Weights of a small image classifier.
Model: 32-pixel images, arch vit, norm rmsnorm, patch size [4, 4], layers 6, width 256.
Rows from block 3 of a small image classifier, named by matrix and row number. Rows with one number belong to one neuron. Each number is 128 + 32 x the weight over its row's rms, rounded and kept within 0 to 255. All counts start at 0. Numbers have three digits each.
After each neuron's rows are labels from the 100 images, of 14976, where the neuron reaches its highest value: "peak on" is the class under the peak. Only what is clearly more common there than usual is listed. The data: simulated grey scan slices of phantoms with and without marks. In brackets: how many of the 100, against the usual share in percent.
# fc1: MLP up (model.blocks.3.mlp.fc1.weight, 1024x256), inputs 0-127
# fc2: MLP down (model.blocks.3.mlp.fc2.weight, 256x1024, transposed), outputs 0-127

fc1.265:126128128134126127124129130125126127129126127125129118133125129130125125130128126127131133131129141128125125127129127129128133128122125128131128132114129129129118132134126130119133129126128129129125124132150128120130131134128126125133255127131125126128130123127126131126131123124127126122131123128130126128127124123128127125123129127128135125127132131124131123122124128122127133120131
fc2.265:129129128129131129129126128126127134127131130127127127123127128128122124127128133128121124121124124126129130128125128135127131125128128128125126128129131121124127126125127129129131130130128128128128126127124130125132128130129128126128000129123128131128118131128130128127127133128133126124131130126125122121136129134123124128129131128127127127127131124128125129127129128128134130128127
peak on: lung or cavity (33 vs 6.4)

fc1.399:128132129133127127131127127126125129129128124129128129129129129128129105127155130249132133124132124129122253124098128127126124126126128133128129127129126114123128137127125133123129131127065134128123130129128126135132117134128129133133138129116132128129127156127118128126128133121129124255133062128145131128130125128111128126122128128128128129127130123126130131135127130128128136129128
fc2.399:135131124134127127130128133137128127131128128125130126124132131114128129135111119000128126126109128129128129132128127127125126128128128126126125136017128122130128134128133130128126128131231125128136127130123128127131147133128111129133130116137120128130130128126127131131126128125124124000125134126091128129126129130121122129128128128120130123129132129131117128126121141136128126128130
peak on: air (97 vs 57)

fc1.732:130127132135125125125128124130122126130129127133130133135125128127128119129123131128128120122134122128126131127125125128124112121133121129129125138126127135255125126125124142124121133127129120129126128124131124134131124125125128132134125131124127127131125133129127121130127128124129133104124126126120141125129128122134125125127143131135124128128129124127127127131127132126130130135128
fc2.732:138128122129138134132127130127132129127131123125130131126130126127130133131127128130130124124130130122129129128131132128130131130126133130126131124130128121000128126129127126131129126125127122128126126129135126127128127129127126133123128126135131129124128128129130134132129130131130131126120132127129127129128128130130131130128121125130127131130129127127128135134128128116131133128128
peak on: lung or cavity (39 vs 6.4)

fc1.156:132164130128129127137127129049127115127136134125127128130128127171130131127128142127128128124129136122000075128077125129036127128129128128123128127127128117126128125127127128127125129129126129129187126016129128127131131128132000036129128129130126128129121128129125129129127136129128139133129129128126117129128157128121128131128126132126131134127127128132128128039128102125128130128128
fc2.156:129130131128128130123128129128124142133009075127127127129128127130130127128121005128129132129141107125127126139125129129193129128128127127113098130123129133129129129126128128128126123126129124128128124128130134006124127160128000128126127128128128124129128006104129126130129121128115129132136100090129128127128124125193128127127127129129129127139124127126134129128130128133130128127131
peak on: lung or cavity (81 vs 6.4)

fc1.626:128113151112130126124078115140128126124123134128120127145123127130128138255115124131128127120127131124126117129113119129122115135127115125128127122124129127122129128125132130141132128131122129125123124124124129122124117127139114129124128132130121126130128130163130132122137133131127126123129122140137129132123128134128125136127128138129133123133131130155127131113126122125138147127129
fc2.626:128124131123129127126145130129120129131130132125125129129129127125129124000125130126140129130146129136129133128118129126123131125127127131130142127129126127124130125126130126120130137128128129136127124123128122124122129121127124129129128130132127128129127127117125134135126124128128126121130126125126126128131122129125128127133128131129128127128132128129133128133125128133129128128132
peak on: organ (48 vs 16.9)

fc1.477:125144131134128125127128127115148126127255123128127125129128126128140127129127140128128130112129124129131136128130086130129128128128128127252255128126125129129134130129133129128122130127127127131207128133114127118128128129128126107126128127128129140128128130136130129128127130130121213254094127126126129128132141128137125126128127128130129135133121124128125126128126130132128131124128
fc2.477:128124124123127129123132125127126133130000117132128129129130126128139070131127128126128128129125128128126124128130255128128128128127128129000000129128129132126131134128128131128125131129123130127129155113127157129130130132127092235134128072126125128128117128127128129131127126128128040098128130129127122127128129125091136133125137130128124006130118127129121127127128124126143122128128
peak on: lung or cavity (76 vs 6.4)

fc1.572:124127130123126128133127127127127132128127128127131125128129129128128126129123128129129128129128129129129127128128127131126129129128128132128131128127127127130128129128133123127125128128126125133125134124128128128129128128123128128130129128127128135128122130128128136136131128137132130129128125130126124129128126131127129128129130130132126126126129128128126129128127126130132127129128
fc2.572:128124128133133129129127127128128130129129128129130128127127128126129128129128127129128130130127125125128127130130131128126128128131128126127128128128127131128132129127129126128127126128127128122127123124128128128126130129129129127129128127124129127129133126129127122127128128128126125126129128129128127128128127129128128128127128128126128127128128129127129128128128130128128128128129
peak on: soft tissue (58 vs 17.2)

fc1.144:130238129127130128127150130116124128128102136128129126129128126150128127127131131128128128129127128129058129128075129129255129128129128127128129128127128127130129127119128129129012129127130133128125128129128126130128129248129125128130130129128128128128124112255129132127124129128126129128116131127129129126127093123159130129124128127131128157131131129128125128128126126119129129128128
fc2.144:128120108128129124132128129127127120129137117136127126129126128133128126120128179130128118126128126121127131126158125128000129129139155128131111091130128151131128128129117124132190128121124130128129128127125138125134090052128129127125125128124123103129129126123129106128131127130124129026141127127125167128132196152126130127207128156129125141129141124130150135195129127129126125126117
peak on: bone (27 vs 2.3)

fc1.525:124122127130128128128129130128128126127115128130127129129127128128128125128129087127128127127123130127126126128127130128128131128127129130128121127125128128126055127130128130131119128127127128128129128129129128129134125128127126128128130127128128130129126128131128128128134000128127128129128128130128128129130127128129128131128129124128123130128129128128128126145127128178127128129128
fc2.525:128128133129128129131128128115129136128133126130129133127127128126126130126128150127128123128130129126128126127119128120128127128128128128128129129127129129135255129125128129128127126128129125127128128127123128128142131132130130127127128125128120127128128128127127128128128255128129128128129126128128129125128128126128131130126129130128127127127124124128126127101129131092128127127128
peak on: lung or cavity (59 vs 6.4)

fc1.488:122128128127127128135122131127125130127124129128130128130126127000128127135125128125130135128132135123171206138086153126116129127129127131131127138129133125124133129128130130124078125128127131127014127129131121127131130130125255127127128251126135127126133178124128125108133128129127128136138098127127127128128133130120128111133127126128130136128126127128130128124130127128129137127128
fc2.488:110127123128134143129126123132125098130103253136127127118126133136125126124132128118128129126125106154128128130129130131177131127127122127129129126121130129128127124131122126125127130127128126128125125135129139177112129143128128129124133133123126127133131117124128128131125124136130125120129126139115130128128000128127128123140125130125128000126107129128135127121127120131126124127127
peak on: organ (100 vs 16.9)

fc1.364:119219130128127128127123129130157128127121129092130128128118125139128103116125138127137130132255133119130111127131173130128129129122128127127155125128132140124127129128127126125124129127129127127127125129128128125122126131129126132129129130126127131128117128128120128126128128128134127000128133114127054123128117129164124127127126125127128190128129125148128129130129128127131130128133
fc2.364:114149000133125127127128128130135124128128127135130125127130129125132133122228130152164129127133135160125133128148132109128127126121127123124135129131133129131129120128130125128125126123129129128118151019125127151128132104129128124116130088207147128128132115125128132124128128129126122128132128129130128128131128131130119141128126127126130056124121127125111128125124122119126127131133
peak on: organ (85 vs 16.9)

fc1.493:137127075127125129132127118127128124128127111154124124135129120124130128118127104128128130128157129110128130127127129129128128130128127130129160129128128126128127130128128129129127131126127127127128154121129127131131136130128089130128128099129127129130130130131128124126115122128130129132125151150127129124128255135116129130127128128130097054123130127128127129109129130131126135126131
fc2.493:127135126129125128121108131134142128124143128133128129130128121121125139143126075124126131133121127101130255122126128136137121128130125132125129127124127131147132125127128128127129127126127128129129113137131131125128131127129131136128129122125128128126128124124142131113135137135129189138127128128128134119126084134135000129128129128129130131129102129130137126109127128128131132128126
peak on: mark (56 vs 0.2)

fc1.555:134126126130125126136129131052114128128128133130126128127128129125131128136154133229123134119127132126131126126130085129214124127131128127132123129117129121124127127131128128128127129129123127124147165095130133124123120128127000132128130128136129130128130129128122128125121133129130128167134122127127134128130125125126118127129124127127196018112129130115102127130129120131131135128125
fc2.555:134127131131127126123128128128130128128125129129129130127127126131129125130126126121131129128198131141195126130127129128129129130128131127125127126130128043130121126129129128127076130129097128126122136128128126096130130120128128131128128130126132129128135132119130128127122127129125120126155113121127127128129000127130127110129135129129126128126130128121000130128129126124124129128129
peak on: lung or cavity (68 vs 6.4)

fc1.592:128125123128129126129126127128120131125125125119133124129127132130126129132121128116130134128129124164125135126125123131124129129128125126121127128130132125130127129128128130124105130133127125121126132000123127121132129127129131114129124131128128123128125128129123127128124128132128126124124128135128133131127127128121128126132128125134128129128129128128129132128128127126127126129128
fc2.592:130129124126133130131128130128134128132133142127121127125126128130132128134132124128129130132128129072130119128128128131130125125128128127129138125128129136126130128128126127131132127128130131127125136255130127127124128125128128127131127126128127129126127132128128126129098128120127129131102132130128128128130136123124128126123128124126128128127128130129128128133124128129167130129130
peak on: organ (56 vs 16.9)

fc1.363:129129129128127127128130127127145127128127128134127128121128128129128130128128133129128128129128120126129129129121127127129127121128128131128129127129127126127131128128129127128128128128129134128126128125128128128128121128128128127127129126128127126127124128124128127129125129127125128129127133128130128130129128129126128128128128127129125130128125000127127128128128126130129128131127
fc2.363:128130129126127129128129127127129132126130126127127130127129129129125128128128128129128127131130128128128127128129129129128129135126128129130129128128128126127128127128128125129128129129127130128128127128127129129128129127128128134128127128126129129128129129128125128127131129130131127126128127127129136128128128128128126128130127128128128126128128255129126129128129126128127129127128
peak on: lung or cavity (67 vs 6.4)

fc1.105:131130129128130127128128128128147132128129128125128130128128128127137114125114097134128121126146122136131129081124000140128126128137128128128133128128128121128129125128128128129123125129128130000128120126128129137129129130128128230126125129130127126130128129128134126127085128128127123142129128128135123129127128122128109128128128131127255123113127130128125126128128134128121128128128
fc2.105:128091000129124128128129130121000121128130129074127133127129131132132124125128131128130127127128186129128128232129255130128125128123126129136126125137128179127123132129127128139126129125129131184126130132128126115128125123127085131132134127132128128132126124151129128127140125129128122126122125116132127127128128107127128127128122137127000129117114129129121124145121107132129129127130
peak on: lung or cavity (46 vs 6.4)

fc1.443:128147137129122128141128127087117164132111125129128131129130127123127124125121129000103128184128132127125130127131115127136128126129129129128132127131129127127132128128125127127118129128128130127188131117127131127127128128128131101128111128128127128128131128123128128124130132128131133117089123132130098129000112131114129136129124128124128128080128128128061129127130128124128129128132
fc2.443:127128128130126128128127128247160077127150127085127126132126127143127128130121126255127129119132125131130126126133118127121129128125130131127115121128124129127127126111128127132134130127128129127127064130133131169115131125128149186126137132130133124122124128126126127101134128133128139133146130107131125126255138131096127126131134130127127124130127129129127130129112124127126126131126
peak on: bone (81 vs 2.3)

fc1.339:125128123127129129128131126127131130128126041124127128125128131127133128116132130117124129121123133119129134130128162129119127128127129130126143126127128126125131137125124126127121127127126129128125127128130128175127152126126128211125120198130127127128129127127130128122117129120128108119127083117124127128123124132121125125133128128129138100069129129127129128127128130128129127130128
fc2.339:127122126127127125142127128128127136130131162215129129128129129136121128119130126133134127129130125128129129113132050127128134129127128129133129129130131128122129122127129125131128128128121133128138130108131099138129122125126125000128125122128115133131134128182129131132138128127132137119130152174034129135121128127127174126127130128127126162123123129129128125129126130119127132126128
peak on: lung or cavity (45 vs 6.4)

fc1.276:129129128129135128130129129130127128127126131130128128127129133129128132127130127128127132129129128133131124124129129127128128129126127128130126128125126127128131132127125127126125132127131123129128129129128128127127128124125127126130128129128123127129129130132123131127128129128129129129132128128125127129128128123132128127127127128132126125122128122126127128128126000128128129128130
fc2.276:126127128121128129128126128125129128127130126129129128132123125130144129127128124128129131130124128127128128127127128129128131129129129129127127129131126127129129132128128127135127128125127129128132129128133123128125126128128127132128126128128131130124128119132128125127129129126126127128128128127124128136128126126129128129129123129129128126128127131125125128127129255129127129127129
peak on: organ (49 vs 16.9)

fc1.526:131128129134129130128129134129123128129124130126125129129128128127129126129130126128133130141136129121123134133140051117130128123128129130129123128126128121125128129126129129128131128127129132131000131055129138130127128128128122042136129129128122127130124128119128130124121129130126127128125130129116130128128127127113152126129127127129255133068133127128124128129128131135128129131127
fc2.526:124128220131129128129125116126122128126085125127130128125127128136129134158131135118134132129128130157126132135122128128140128125128125119129126128123125117128128122126144126129135125128127148129130145142127122124127125127128120255123129133126129131129128130151131146127131128128128122128143130130177133128127116128127218130125124122121094128104123135131132135131128119125132127129130
peak on: organ (84 vs 16.9)

fc1.155:129119126117131128108126128144129127127130117174126131129128132128131157128123123000140122120127121130129201130192128108128128129128130130128128120131128125132127130129129128127132128128129128133176125148127147127129128010128006164128126102127125129130128127120128128131126130127127005126126128125226128125127132127109073115129126128126069128036128128129101129134128126126129127130128
fc2.155:128128117128130127127128128123136131131127146150128132128130125129128128128131127127127135129125126113128155137133134134255126129135129128126134182086128127126128120129128131128115129129133128129097130128128128255139127126126128000125127127118128130129127069131129141127134124128128130130066186129141118127106130139123128125127129129128128125211126127125208125081129131119128128128144
peak on: bone (75 vs 2.3)

fc1.518:127133128134127130129128127255128128121129128128128128128129128127128130125125131000127134125148129125128127129123126127076127129122125131128123126129129125130128128128130128132126129126102128128129072129131129124123126129127127130123129124128130128128128137154122128136128128129128124126128125122128126129128128130128137127127129127125125130128129128128127125126127128126129128127126
fc2.518:000134118131128128165128128125114122128036129182129127128128126137124130122184128208131120130122128133126168127125150128219127132130113130126114128129124126126138132133131126131129127128125126127134126111136128131126142128128121121131129128128130130128125149125129118123132104134128244129126166126127124129128134135109128129131125130126128128128133131130000129135127116125124134125126
peak on: lung or cavity (57 vs 6.4); organ (37 vs 16.9)

fc1.344:128154127132125129099128128129127115128136179233128129127127127129128127140130128128130136129128128129128117128135136123130132129128127129127000129129125128131122128129130129131128128128255119124127194107128125129128127124133136129133128000121127128128128128126127129125117119129129127126000118127129142128128129128128149129124126127128127126191126128130255125106130115124129129127129
fc2.344:124103132127125128121111129125132131127125129132130128128129128128129126127123128117131128128131129124127103128144127123125128128133132127127255128130128122130127129128122128127144131129130132128133011129129127133119136137130128119128127201126125126126131000045128133128150125127127126130255130127172047129127129132128125128130132126127006130000129127126118126100127123131126125129126
peak on: lung or cavity (71 vs 6.4)

fc1.299:124129128128129129127123131122126128124125131129140129129131125126128124127107128128128115128130129127128125123126127120128128128131129125128129127129132127131128126130128125000129128127128135129127128124129130124129129134131127133128130128127128128128127128127128130128129140128136131126128130123132128128126128137129125126127133128128129125128128126128129129128128122116131128128130
fc2.299:128130128128128136128128126136129128129128124131094123131127129134136128128128131127129132128119124126123128127120131128130127122128126127123127128126126127127125127129116147255127129128128131124135128139131127129127128124128129128128124135125131129126130129127128122122127126128128127128126131127127128128138127126128126128127128135129131127125129124120129128128128127158128128131128
peak on: air (90 vs 57)

fc1.511:047247133128093127127128128127128123125128135224130129129129128127128129125130126128129000073128129128124125129135147255129128128128128130115254187128129127128128131128183128120128125128140128129127143108161127128128130179128128135128126125131139127128132128127158130125128129125128145128125126130126128130126127138130130067130126126126128128125127128140129125125127100000084130126127
fc2.511:255049128134204127130128191208105145129128128118088138126128126098207122130134131126128190176128125122132172097122013000128129122127132129133000075126115128135131126128007129137126127128128127120128127129097130129124099054125126088125133128133014129135129127152126116114122129130127095128127128128094130128125127088123134128126127131136124132121128128081123128135130158224172139134129
peak on: lung or cavity (36 vs 6.4)

fc1.199:119128129128129128130127129130147129130131125125127124128126128131128127128131128129127128130118128130124125128129113127125129127130127131126104126129126142130128128128127127128132129127125131128128129129131128127131129128128126129128131128128128128127129128128128131128129128129127133125127128111125255127127128128106139126128129128130131128128130130129144128138131129127129116129127
fc2.199:133129182128128126138128131119096128129128129126129127126125126128127125129131129129128126130127135118129127128130127128127130128129128124128128125132126105132140129128128128127039128126127128129124132128128087131130158129130129129127128127127127129129155125128127131134118129124125107128134129131128000127126129128162120125130129126128129129144130128119116128118126131128128124128128
peak on: organ (91 vs 16.9)

fc1.513:131123128129128129126128128128128128125129128129128127127125128127128127128126130128128132127129131133127128128128126130128130128127128130127128128129128126126128129128128127128128128127132129126130128128128128128140128129129130128128125128129127128128126128128127129128127128128128126122128130128129131128128128129127130129128127128128126128129126125129130128130128127128128128127133
fc2.513:129131127127128127128132151128128131120128122136124128125120128129130129127126128127128128128129128128128128128129127117127130128127129130145129128126128128123129128125123127131129137128123129128127139131125129128102126125128131128128127125124128127129129130122128126128127128127128128130128130126127134128140134124128126127127126130127127135128128129126128128129129129132128130126126
peak on: organ (66 vs 16.9)

fc1.545:128125131131128129108131131121129130129128127131123139124131132119133136129127123255126133133128054133122138129138128134078132129131137128096126129126126094128126128134130123131118128128126125131163128205129130147127116126127131132122124126124128129129121143125125116127129130128133129129111129125208111121125136126082067132127123129132130051134129132128129128131129132128134122129128
fc2.545:133125125128130134122094127134129123129128130117128137128129128126127155130130131000110127128128128126128125128122129116144127125128124129129110130131127121121132125125125133128127129130127124127128124136124127136129131129130127127120129122129119129128119130126121131127131123130138141162129132124117128126158114122172127126124130131126132135122132129129123131117126127133146128128129
peak on: air (86 vs 57)

fc1.420:129122128129129128128130127125115129126123125127128129129127124133129129129128130131139000126128130128126127128128127128132127128128130128133129124129130129128129117126129127131139133127131127132130131118127115127127129128131128128126122142128128128126128128128126129127128127129128127132132129130129126131130130143131125131129117129122121127126130128127132125126128127127128129125126
fc2.420:129128128128129129128129128138128129131128129128127127128129128125131121122129115127128255134128128128128126131128119137128135128128131127114126118128126129127121128127128130130125129121128129121127128128127128128131128123133128130148132106130127128129126128130128128120127128129128128128128130137126129128128128126129129129128130127136124128142128129131128125130128129137134128130132
peak on: organ (60 vs 16.9)

fc1.380:120127134133132129135131128128134128129129128130128126128133128108128130123131139125132127129134114126128133137124121127137129127129128128126147126122124130128143130128127129127125129127127128130126136131125127126128133115132129130130130124125127135127127133129124136127128127129126130124129146134130128138128185124108000121126000140129126128129129131133129124092126128131131131128128
fc2.380:128128128128129129127083128127127138128128128121126130130128126131129127126118124133134140129128129129117132130127126141127127133128124127126103129137130127128126126128123131128130127128128113114131127132130125128129083125129126130129127128127128132129147129128131128126128128131128126128127127129113129126126124127114255131131147131129128124128129128129132128150130126130130126127126
peak on: bone (49 vs 2.3)

fc1.751:125126131133130127130126129135130122131119124174127130134138125146128129135124133122120122131127123129134127130128128126093126133127129128128237131138130131121128125129128127128161127127113124128127125128118101202128128129127128255128126132129124130128132171128130131123119147122129125124117107157112109128123130138135128127117128123134255135126127129129003131128129123125127132115125
fc2.751:124128127135128124123125126127128127149128255128130128127127132115139133121139127113127125124091066119077255130164125127130128125124129130127127127138125159125128127128126131127127120128166126132102155130126127125126122125123117000128128073115128129127133000132128128127128162129128129170126237131125122125115129120131095117134119124124132128122128128128131127128127138132113123126126
peak on: air (93 vs 57)

fc1.490:131126127129131128126128131128127129127128128129129129130127131130128127129124128128128129137129128127129124128131128122125127127129129138128126128128129130127125126130128128128128127130128128128127129124129130127127127129128126128129129129129128125127128129129125127120127126128129129128131127130128127130127128120126127130128128127127128127129128128128129129129127128132128126129128
fc2.490:127129127127127128129128128125131127129128128128128128130126128128127129129128129129128128128128131130128127129128127128129129129127128129129130129129129128129128129128137125127128128127128129128127131129127126128127128128127128129129126127128128132129129126128129128128128128130129129128128129128128127128128129130127129130133131128126127128127128128129125126128126132128126128129129
peak on: organ (60 vs 16.9)

fc1.205:137130127130129127123126130127128132129130116133126133121127129124125135123128131129129126127130126133119123131127131131125123121131128125133122123142128124123138122128128126134132127126132127129129124128128121127112133130126128126127131126130125129126132124131128124135128130129122133129133120128127117128126128131120119123130128126123128126124133135118125128129126127127134122128128
fc2.205:127128126124129128128132129134128132135126135127133125128128128130133124128127129125134125133127122127127139130128123125129129128122126133128127129128120124127130130128121124125129130127129129129124126127119129130128127124132130125125130134126140128129126127126130125126132122128137125129127129129122128131130133134135128127129129131127128126133128132126128124124136126128123126124124
peak on: organ (55 vs 16.9); soft tissue (37 vs 17.2)

fc1.295:127128127126128129137128128081104129129149123129128128128128130148128128115128132000128128128139121127143127128134126129126127129126128128127128128095128127126128127128127127128128128127255128129250131129129108074128128103129112131128128126131127127128129128128129128127128128128125134129123131129129129127129000128128129128128127128127128120128126128129131128129128126128127124128128
fc2.295:126128132117125128126128128127129125128127133128126130128128136125169124127119129000117129129132129128130125128128130106129128130120121129115129131212129125134126125128128128129128129128124129128202129164129000131128127128123126129141128127194111126127126126126085128130117131128141140126129129146129129127123126128130126128129127122128128129130135125134129129138129129128128127127130
peak on: air (100 vs 57)

fc1.753:128126128127130127128129127128127128127129127128128127119129127128128127125130129126128132128130130129128128128128130129128128118128128128126128126129129129130128128125129128129127122127130129129129128127126126128129129128131128128129129129128128127128127127128130128129128128128127128129127129128129129128127128125129130128128129127131128130129124126129125128131131128131127129130128
fc2.753:128128131127126128129128136128128127121129128128128128141128128128123129128125128128128125129128129128128125127128128129128125137128128128134128128126128127125127127131128128127126136129127129128128128126128128128128126130128129128128128129128128128122128128128128126128128127127128127129128127127127130129127128128133126128128126129128127128128128133128128128124117128127129128120127
peak on: organ (45 vs 16.9); soft tissue (37 vs 17.2)

fc1.211:129126127128129128126131127000091130127120128128129126128128132131125125128128125128128128129119126125128125124130098122126129126127131131127133125129125128131129131130128133128118128135124128132129128129128115126128136127129128128131127128128128131138127127130125131127128145128129136129125089141123115126129124128128119000127117129129133128129128124131255132128131127126121131128127
fc2.211:129131135128130128145136122130121144106134168170125115132130129129130061120125105097110148129142127128137124136131255138109132130127115142096094129126137218127132134128128137126127147121128112115135121142135126127128129129107123122114133089105124125120128113142128128127147129125125110011119117128119110130132123143125255255131124134125132112119121127127093129129129119134120127121120
peak on: lung or cavity (38 vs 6.4)

fc1.33:128126126125125128129127126126124127126000190148127129130128129123127131128128101132133125131137128128126132129128170132136129124128129126127128127127128128130128129128126129126131128128129130129255123128128128128132138000126128085129127103127123128128131128129131130128127129128128151121129153123124187128129148147127127126131129127128113124129128124125054127125126127144128127129129
fc2.33:107127129129133129134113129128135101127255127129130126128128124140133127127127132134127123127166130128126130129140127134126134124128129127128155121126129119131128123128129129130128126125139128127132125128130128128129124176128122111114128141122127131128134124145128126128125127129126129129138122128128122128129132128127123116133133141128131129136130131132255128000126134128123135128123
peak on: air (100 vs 57)

fc1.289:126128125128130129129128126129128130128131127128128128129128128127131129125128126128128129128126126128128128128128128119128128129127129133126128125127128127129127129129130130128131128130127127126129130127128129129127128128129128128127128129126128127128128125128129128128129121128130126126127127128124126127130127128129127128130128129127128125129127129128129128127255128128128126128128
fc2.289:129129128130124133131128129127127126121128130128130128127129122128123125131128128127131129130126128127129130128128131128128126127129128131132128129126129124127127127127120128130132131119129131119128127127128128131126134128129132128128128129128128136126125122126126128129132126127127127132127127126136127129129125131130126125128127130130127129126130137124129128132000128132128128128128
peak on: organ (43 vs 16.9)

fc1.172:102105121144125139155085126121131134142141131142131120158134119069126125133067135128114113131138128123127141132124057136112125128127135146131115138164113116108126128126132128132116138127128130129125135133164114100123115136131137109124129127120128129142126139134114150131125130146142129137128142138134128136133139138135150182133153155172125129122156127115107138135121181116114128090128
fc2.172:134157138126156078126146147136114144110151107138131121098138130126129113131165129095136121110123148127172127127131130141140111147154150075130147133097132126161129128115108144126085152123105111116144129120111110144149127124127081160129163117126135161122123090143119112129155199125101107168119111116137142159136123120114160126149091134121128125117133142139135140113155130137137121112130
peak on: organ (72 vs 16.9)

fc1.111:134127128133127128126130128129126126128131123131128127129128127131129128092128087061137127130135128127129127127126121137129129129128127128135127122123128128128127132130128128128131129127129128130128143160127141127125128127133128000128128121127126127126130128117128129127125131129128130124123145123129130131126160127130131125128126127130130128227128131128133127123128130126128134127129
fc2.111:128144124130128127211119125128131119127127115160130128135128128132125129140125145123130131128129169129147131126128163126128128130128126127126111129128134130129128127129130128125127131129163126129127129120133131158126128140127128255132126126127136128127125213131128128133128127133127130139129119129132127126128127143130139129126128129128068128000124132126128129131128131129129129129125
peak on: air (92 vs 57)

fc1.670:117255106132122129128125132127127127130128129082135125128128128127128125127127128129129128121130126137124129124128127132121125125133132131129160133125127124129126119126132127129129128129129127129130126126131129126129129134129129161127129126130128128128123123124128129129112128126128139127129130128130131128125134157138140128127130128127122130126132138131130128131129121129131132126125
fc2.670:148000129133130121131144116128128124130124146128124129127128126131125130128121128128130127129126127128130133129123128124127125129123133126126106129129128127128125122131123127128124129129128146133125128123129141123126128128124126052129121128136124114137124120128129129133130128137127129121137129122128133128131135129123130124127125129129124128125128124135124128127126130127130132119128
peak on: soft tissue (48 vs 17.2); organ (42 vs 16.9)

fc1.228:131119126128128126158145127165128132128166162133128126127128127131128133135138122174128134129130117131134063130129129132128128127128125127136127123128129099127131128128127128130130125128128128128123127122126119124122125130128129135129128126130128127128136127126129124127128125129127118128125137191200189126127128128064183129129129123133126127011128128120128129131128128131128126128131
fc2.228:130127127132131128128091130128128129126127000118128133126127127128128129127125128131255130123120136135071128125123174135137127129125112129131126125073131127129131124126125130133126129127147130130128128119137169127126161137128129125128129128255121130129127114126128128118129129129125137125179132128128132127127133130132127125129131128120109168135145129129002130127129127129128128129126
peak on: air (100 vs 57)

fc1.305:128136130120127126132149128160167173127127130082125128126128131125128128030128131129129129129000128031128126132125129128128129127133128127129134129129127128127127120129129128128255128129130126125129122128128126128146131128129130000128129255128128130128123129128129126129127126120127233129129220129126129132128208142132124116131096127128129127130128127134077130133126119124134129128128
fc2.305:132129129132135130049124120132125128127129124126126130128129126130128070130094141132131132126131133132201127126122128142125136124121130124125092130129113127128124133128129126130138129126128125132130153131131124128130123130138125129129128063125137128126121132130128133138126131129129134130136130117127128128126127130126130121122133132131126147147127130127123132129128126116123129127129
peak on: air (96 vs 57)

fc1.85:137127130125129128128129126128127125130129217127129126130127129121130127133125127255125188128147128157152255129096129126128128128127128130129134125130127128128122125128131134126139127128131129127191128174128127127131127131128126130127127127139129127129128000128131128132121126128129229115130214123121140128128128134129127127128128129125119129128128129126204129086128127129131128125132
fc2.85:128112128132129127127131121129094129131127128130127127127127128118123130129126130127125126131133128128130105134081119129117124129130129127129124127130128128129126131130128128138128128127134126121094127131128108099123128126127255148126127038129126130128126200132126125127128128128125076126128000128193130127129053104148131128119132127128132124009123127120133129127128129125130126131131
peak on: air (86 vs 57)

fc1.403:128127151128135133118128127000138126126128000130126133130128130255128131116128125128120128127138126128136125134128128128059127128127128130131135130127129128129128128127129127129128129128129129132130145120126128220128128135128080133128128122129130128128126130116128127128128128128132088126119126106128129129128127128128131102127126128126130166130125129127130128135129127127128128128128
fc2.403:100137133130126129129128128155128128128115119127127131126127127013128123123132128128128135129130129128025000128123129128129126128130127126128093128131127128128130130128131128127120128128128126127131126129129133128130128127131000123127128128125126128130130144128128125126129127126130129024129152145127128128130127128127124128128127128128123134116129132106129128126129128131128128128129
peak on: lung or cavity (70 vs 6.4)